config.toml
crop_scale_min = 1
horizontal_flip = false
cutout = 0.25
final_lr_fraction = 0
Rows from block 10 of a small multi-label image tagger, named by matrix and row number. Rows with one number belong to one neuron. Each number is 500 + 25 x the weight over its row's rms, rounded and kept within 0 to 999. All counts start at 0. Numbers have three digits each.
After each neuron's rows are labels from the 100 images, of 14848, where the neuron reaches its highest value: "responds to" is what is common among them. Only what is clearly more common there than usual is listed. The data: simulated grey scan slices of phantoms with and without marks. In brackets: how many of the 100.
# fc1: MLP up (model.blocks.10.mlp.fc1.weight, 256x128), inputs 64-127
# fc2: MLP down (model.blocks.10.mlp.fc2.weight, 128x256, transposed), outputs 64-127

fc1.232:463492497487519465460496503525497481552516486522459519515531518497480513534476475507441469494490527470556438478497482498437505479525524465480459508521513528507493527496472514492469518502522490
fc2.232:535489490484467492541478515486508523541475467542514498496442490504505517485517528503477501507485487505509492471485529526512491485509516455439485502492521493455487486492513505535475476476515499
responds to: limb (67); dark spot (40); none (37)

fc1.200:465553468516522536489493509509481521542484491510530507456515469488456487503528451500515502493456495494536534539511482477490489529504510510552449523494467491516496452474479508513504517498464455
fc2.200:489497504524498535459529536502508528508498491448495520512537526482532481482540466470501502460493475549518520526526450492471469515487516502523498488528527517488495479508496500533529532458484502
responds to: side: left half (69); several spots (61)

fc1.223:541567517524495488470502539508530502495484474495494515519465467482492506496499500486505457467483483493474510520511468498506498481490501505501483486524493510551527520464513513498491521491465503
fc2.223:528473496512527484469511488475501482510541507481502491484512475459509501529472472525482533469516455524497519506512486523543502542517526506512505465540490487489491479517493532520521497508495549
responds to: limb (63); crack in bone (55); ring (45)

fc1.107:476502495533495483520508539455517483533533492491487529550506437498490512531461516509461507486483528547492534444526487523479499522461533482486475551503511469493514515478524476517471510539525522
fc2.107:497497466512507500487546519492481505536503457521513475480453484475529487500491525482492540493515476515502511495503500516513489500503521462461499485502460494457490495534531534513482485498541512
responds to: limb (83); side: left half (83); several spots (74)

fc1.131:480520467519505500517538468467540480545495481491489503515516465468460500496473498500443493485515535524528513514545506514487506520463516467498488507514453486514518477508489515513466499535534501
fc2.131:491509455496472490523528516490500499502499448516494484480463503496537505501519528450528517499497507501511501483499509507480492517489509471465504480492477485487482514549533479534476458464535493
responds to: side: left half (70); bright spot (52); several spots (45)

fc1.205:512516535543473504507539491482501523507497509490523522476502478506498494492534490460499457485480530471498575529514479512459495472478551511557491512505444484456472500508565535556489523528505528
fc2.205:477505486508491517462518474492466461509531468488495544506527496525461453506538506492533490488499526499523492534509488522531501548525513519531513525512481519555472490499482494527521515481514495
responds to: bright spot (96)

fc1.26:500514549522525524505472550508496447514450482491481515506502484479442478480523484545490499487501476493505506514520503485447505513473503518520464517530494471539529486497509548531524531522481523
fc2.26:468510492541536479525517520456461502494536479528479487507503504488518438477510484534468532479521461461503535466493538485492486524492537506461514516514488493472495488563506508536530471526514517
responds to: side: left half (70); crack in bone (50); dark spot (50)

fc1.170:524498486522513535506479510465513495518523476491565479519521460480511485466543486522495511505484504494537493492537496524492520523515492471483494520501451499488557484480514516556469443493518474
fc2.170:462506508479493451478534489525454498507522463491464549489458492475534468488501495433515523490479491508538543492491501498472482507480497486522493489487462466523525491519535542479505536505494531
responds to: dark spot (100); head (54)

fc1.201:492512485513531493528498474505446493510493522505482483566522519486458490532525489499505518468482540498517491450516496473539504540487481504477506509520444475535496503470514520536491494515496480
fc2.201:518495497512514512450527488514501545527546530524502527495500515481526510509460495508496525492463482510503459530512480541501504509513520483509463497497506517458485489476535504498494544516472530
responds to: side: right half (80); several spots (61)

fc1.96:489482516461492503486527500497484525508507495475514529479507518492507499501515476510502484489489499517480530520560516559502497512512524499506487527495478527488500539518493511509539462492486466
fc2.96:523544482513494436543478469510504503490533538521496526526534504492527487510523449483509499505531485499522502516518500483473514514486477490488476490465515522511535497497464474478519447516490495
responds to: side: right half (75); limb (67); crack in bone (64)

fc1.40:538497522487514501498507560487501479491514511492514499477512484476494528466500485501466483493510507517480529452540495506468481496486498526552468498535519508487562503460490468493530474498480497
fc2.40:501498549494523484439503473531465526498498536497535494495509477496531511528462465519497550519514489459492467521496522499496512490527503491543489503518487535482509497464523514453487557532480536
responds to: side: right half (68); several spots (63); limb (63)

fc1.204:505544557463493522482480533478525476518501507507467518492511501453496527516527483504451503506559488485454492506534494521485491512524462549497441501530492489506488473491488483479485473514567409
fc2.204:520519517541528484511457490511496497507534539462539494549483441523507488491464474516480534493485473457470461482462540481489529528528528534490512495472536491527517498465543503467503514483508523
responds to: belly (89); none (64)

fc1.78:502515484533505538486486491492512500546480501507497496547510501489450499492534452501495462482513479469516492497508505484496496471458496526490479498487487577511524478468548482479561461507493519
fc2.78:479527515490494507500475510536497503524515482495477537515493466486468496453522485500516473501485500509536485450517470485437496455494488517505508496478524527493473506504555452500489520516518512
responds to: side: right half (73); bright spot (50); crack in bone (37)

fc1.251:499514482507519503490472501536472472508483518502483535562480500503476504548458481496523563491491513513485513525499463495488480526490464487458512511521444493504504496501499496471450523477478490
fc2.251:505509520532515483466465454530491489508528553528504500527496519497518513475459447542469545503486481464495469502503515517528517516532510501489502527482543529494484493452520471477554494519488528
responds to: head (52); bright spot (51); several spots (48)

fc1.64:480477445451494530471543495514480535525438465492536508479481526485443467519498502506508481482535527493533474496484491474461515504514522526514479490486469506566527496493508536503548530481483503
fc2.64:522498511490527524468518536495519561513485485480494536502509507475547504472510470473487516481504483521506523494469468459466486469477518512542481488565542473458497493475512511532481510485490546
responds to: crack in bone (100); head (76)

fc1.178:456512531496493498504501473432517523519496501474462486531446476468455497480563521522533541523491475523503543526500492543476467501470476482472491539508543467492510496511520464563487516525525519
fc2.178:525500496540483486501480499529487510503528502499522470489466477535546488512531493485473527485457439501510480523515542481493496568503539515465489469476505485486525488525508511498519479460514501
responds to: belly (93); none (60)

fc1.17:476536479503523509524515521474527500531486506469525493573484431484483537500513529516441511484468525522523469476535501531465530504482526458484481501513476468490530471515519504525491510522523493
fc2.17:481478462493468505482519494518493504512493458507510460482455494493516512517513539466531530489469487503516523492505527509502475523498502489479493483498502504473507509520541516525464506469545499
responds to: side: left half (80); limb (65); several spots (52); finding: dark spot (43)

fc1.55:528514530520504471475513527511506517501503522496530478494513479463514462476513449519450449457473494505478505463542484514485490510488514518549469492542528489501563496467499499482527467516475461
fc2.55:514489526494524484468518467519488530513521551498505485508529472484545519551453471531480541504525468465459480525488515508506509512546513497538486516500502525499509496447533513456501547500470515
responds to: several spots (52)

fc1.46:513493535503522458481489549494519498488499524506514531490504492464510491490481453519501479513485502508502546457526445511479483525475485537526490507535549476523539464456518471489505505493499497
fc2.46:528511554489513481477521466530494539481503564508512505510515481498513506489446449539490508527522489465468473518495546494498510486536494504523496507497515500468504498449513524438501522529463522
responds to: several spots (92); side: right half (74)

fc1.83:521508504481512497477507477498498503492475501490465514533455557492470499500534485503544511490553484495548460489494489496424540478464512508497499486496525540535509503526507521506559496503484542
fc2.83:489513480497519489542551528463496527505506457517498541511510509446545476470501510495511479473541471523505499526502458461459489483511536469485504501533497484457505497548473518543495458503488456
responds to: crack in bone (100)

fc1.93:524510489503511457510482488510482476501484524501511489533531520476498472496520484471518510462504558492531531481517500480513492527477467491481500513504468472502504476469529484480493499520477506
fc2.93:527502503517528522496504478534496534524537548555495516527500491499519497480478463523459515494476480489496461539478510530540500497534524484495470515485524509485474481469514469462517530485482544
responds to: side: right half (71); several spots (66)

fc1.101:510514523458493480484517490467466514513436448488544528528510478501488463508501489481488496478514515500499464462479496469444499482509508520482499484478468540503513502501543531485549475501484500
fc2.101:486513531465529493501537556513486541487482450528474524469523521495540516477537511484509471497541490520544494505503447453433464463447508476480492518530498507447514501540481523512476478546482469
responds to: crack in bone (90); side: right half (68)

fc1.34:501506531498505519506508529505509492485497511492503456459509453480496471490541475533467529479516507511486558536540486510478508491498522485545472537540529470471526506475469486475507514508492470
fc2.34:486502502491519531462536531505499577489494501520519507487526513480545509528477485515461526507544481496486496556492472480466501476514526508518486504529524500442533498459492503480509499509442499
responds to: several spots (64); limb (54)

fc1.151:490481519547552471486469482475523522527491538511486476495501523479503502521460476522544501472512495504475508479496492501505467492512514447473489529527534496455544510496462465524474502496514496
fc2.151:477508548462503492510510554498488518487505469526475509522475503480525521467537544526540474473502482497546472510496458467471469467492536472454508525525531507452479495538506512527517498533505479
responds to: chest (53)

fc1.112:467507497490464467515478516486483548488519493491513502484459471506466486526530512488509482480495489550448546538488488519503491572496513467490487517524495460500501474454563491516462498488527534
fc2.112:463516464477534459504496491469511466497523484513507474490493498569476523501529504526490480510481477486475533524530529505512511509522512493440501505491503516468523513520465485510570440493504488
responds to: belly (100); none (50)

fc1.202:503505503495496511485493524473507502502496518511503445442526435509495457486501475481511491461464484504506552513518501497459477490507516468582481507520522506505526509480475512487534518461522479
fc2.202:514493527498509526425525509535481532497474517491546514472525504518505515530514471483480561536522524487506481541490503507456505505515506493532476494534507548517515509461516488462445521482501551
responds to: side: right half (71); several spots (67); limb (50)

fc1.129:441513491497473489504499472437493505537512488494479480523466461502473480527526502508479539477479476520458533501511488547522481509452500481539497533499547466503534482538526480525485516545513516
fc2.129:513491462510483469521460496498483499527508481538523437499461483528504538522505524468490509519505494465475500497517557517507520547522489493475499495465463524490516498499498480483485468476538494
responds to: belly (100); none (60)

fc1.148:501479545533514505489514517485516498507528525475485490483467504492544495497524470524477501467496526531505501517495477495503504504530514507511469516608504510518510499479490516513523513495483490
fc2.148:452498527486543491532504542477509527483484491550509513520492520502550446482499492494467503480514449504516467535485457469484517521456526498465477526531525484475528491550490505529539483484459511
responds to: crack in bone (100); head (53)

fc1.1:487490510499529461518493493514475446474500502480490523505494505475507479465552498489525523522478580538537531485525440446490494505491497522481511525518483483491509469492506505502476512480465521
fc2.1:536508512506520510532506470506531530497523542537473510531520487473519504476451491543469492519485487507497486524478535543553509486512498490502463492481524485493473488464501503436526510501456515
responds to: several spots (86); head (57)

fc1.255:508525501481518493495455441495520541525491504498499537495484490461523463466535479525505503502514485557551555506540463490517490484455497493487490504492511498512527483501504503497487523555472499
fc2.255:539485484533539498500499470474501530539568541519484500496478496484529489485499460521474525491460481507518531498497540557561499526533531521495472470507528490481484491489532502487509496454508558
responds to: bright spot (70)

fc1.70:461478478471532441464495474508463530538518517494453514504491569465483487544483484505502502442498486512500479521490516520508513536477547463493482483502514499482524488468541513526491491521532493
fc2.70:516475484483481500531479489502529528510486472504478508539467513486546553455518537475496444499472473515516543514475540487521476496497500489486489496486561504469520492478503495508514478466523489
responds to: side: right half (69); ring (48); bright spot (39)

fc1.199:503500511497515530505517517503495529500509522475505513481480521495506498459525526499516506481502512472485584491502497501480489464478556514553463492513428495511503512495576534517514526553525491
fc2.199:467496456519490556451506511504469479485545482492493492489546506483478493499543523466524468510520508541529531507507481523522488533534525515498493503515508569497504497490466475507461499479514497
responds to: side: right half (81); bright spot (66)

fc1.206:534526494474513502491503553481507471477524521489492484492497482495531520507485513497476495504506505529520477495494480548484532475516506488520460484539528526489500510516544495495542518477473523
fc2.206:488496521515544506478515489475480523482545530530490554489528522490525478493494474507488512484508478463505505524499521522517517526510510534541468508565503470453502484472494488508494545507473564
responds to: crack in bone (100); head (99)

fc1.209:459504512499516437518492473475492514548497486505528549499480499464515451451534516490532506536540575511509529499512452537510505503512462492473482523509500502498496484467490472523509513490517487
fc2.209:505529526502512502547492459514507493515530507526485521546482467489500502521448495538473486520465489472475485517470536527533544510522488535522458509467529499538516496469485476454524503512457497
responds to: ring (92)

fc1.50:531502513500517505514503487517500462503479553504470455506492510496484524488511435524499553519549502493555494530486498514475480491484483505489498506531496509557500471474501521466520485506498527
fc2.50:463490503488537496486555545480483526507512465506478547514483512458549486494482512502492476486539477528530498518469446469481489489501541480474494523542517488450524494511510545545504469536465497
responds to: crack in bone (100); belly (81); side: right half (77)

fc1.140:434564485486494453507507516475500471506481516496474493517550497474484515509499511473468534482499529512473523504525484516511453522486533480521490538503489464496510474495470502516476506537535507
fc2.140:504496460492485470538462542480521496504484469508486474480469504507483530500532525449517480495522511527501538465508486467479490511500499488446521478501492493461522510524460508525468474476528463
responds to: belly (76)

fc1.67:451525482498531497518512523507482504542473545511502497521561499462512541489474514453465521488518542539541497502533530506520490515481568476490480501491518496505503469458524523495484522516483466
fc2.67:509479477469442483513483477487532487492477487440483470462512497500504535520525534480520484496540493524484570456487508493498485456505478493484505485472516500497502506516511524509472502491521487
responds to: side: right half (67); bright spot (59); ring (40)

fc1.73:505472512478528437515483478533478471483506503528500514518496494485537450456496509499526515509505534527516565491501461481465480526486490476479511539527473513484485477468506511501484508479504486
fc2.73:528506533475522500515493487504507492491498566495489534529510486522521503466459473538482495507497482481488465516469554527530528495534492499501499514480510491495466487464523502458542514491471530
responds to: several spots (83); head (53)

fc1.197:494476523484497506495516476527492529499512469517554495472522479477425468550490463526531488499500524515520516452486491511487504525511490478517481490491487474544523491480489519505510453524515495
fc2.197:489491482516527530471487525488503533496495493484492514496512508505542482468511489477466504487479476495485529482467508477501539506479506526538513486548536491470533505462491501522495501475485552
responds to: crack in bone (100); head (82)

fc1.153:515484509436519521531507502506469496507482540477471535490513485485529479506455475519512530515467572503485483450506488495468485517524492527542470502527443483480492480559523497513474524523495471
fc2.153:542480504489469479545497495490498504510505514492536482431503460494511464541493487547465517523542459538486491491512495494528511566532528481487500471521461479495489489515482533506481463534490522
responds to: ring (100)

fc1.4:531494531486503519490508453509497555522532490492546497465495482500506484484459476563511496511452539512476434432517488473499479510480492484518483489510476477484524478490497531541505509523477492
fc2.4:541512533508470513482456472505549500499480526479507460523523497530483514484487488526463528532494492509505510489467526485497536459510496541508495484495518553487498504447495500469477509519499570
responds to: side: right half (71); ring (53)

fc1.69:510500510510499528490533528493510514486484500503523462465510452487523466448537450495478488463487485495484519497520495507484508492501533502581474512529526505490542519505480491474536486491477472
fc2.69:497508533472519517439534492520473536506496519503530517479518486508520525543488470516497555544523510467499467543490485513465513506516507494539472512529489561511507508445547495466467548510492523
responds to: limb (51); several spots (50); ring (36)

fc1.194:543500485502507490485537493559509470510460536517490511498500489464447505499501475515527539490478529459534466492513519502529487526475484508489482487498466467572508479490517486501478521494485467
fc2.194:516484516516526518483514555489508516512533517503472526479511529479561495489513500513459485481494486526534530518483481488526485516485539525531480497553555459462493494502487512532515513476475526
responds to: crack in bone (100)

fc1.116:491507445522536511498490514491479518548457485528525490487506494460489447492509461492510484458501500483517501549520498519476511516516516466565492515517491487493517519469465496506503503479492489
fc2.116:497494502498490500440542518496488527520501475477489504491524499471532528532519504470514548474496485514513489513509456522473475478494537479511505506523472524510512488518527511548475548506517525
responds to: several spots (64); chest (50)

fc1.238:438523485520495522493533470485527516541490512503479478513504511453493553503517509495504518495494468470486553492518462551479497503487459472496468529487511501523521509532487498519490478511556470
fc2.238:454502493508531515497484500514458507493521465504496468490487487534545483484477486481502483501514458506505525486522493520466508544506498481465514495476471482449535492519511504489514509495490453
responds to: ring (100); side: right half (67)

fc1.243:519480543473509472452464515469515529511483494557497482535476517498498490519466502484489497477482474513482501465513514532506485511507516491481499522519524511505525475483512477476485498516516492
fc2.243:493493495494492514531503549470470491503491458515476541470460489485516506463518522487541459480536499491513533484536488487449455480492522481462548509512496459462463487513511503526485475530537492
responds to: head (81); bright spot (70)

fc1.135:523472548562509464488508505526526491522485509491557539510499484496494521514436492504482486496530531484479542501529503488484503518464505526488473491502553455493501482523556503457536512496508529
fc2.135:442504525483514474456539499490473492490520495470506503460486504481523488518502491470535495518523519499524514500514525495486499469469496496521497496495442492508526497502540551465521538508484479
responds to: dark spot (100); head (52)

fc1.224:531549491536509489502480522484499482528461477519490509532488507501460485521463466503543465451460474476476487524519472527488496477473506489511483502509488504552521512492500520492501503466512493
fc2.224:543478514511510487467514500487505507514548523471504497491508489454535521552470500526487496488507456518501530497520474526541511537528525513533493482531498483481504482473491532512499509506479510
responds to: limb (81); side: left half (77); ring (63); finding: crack in bone (37)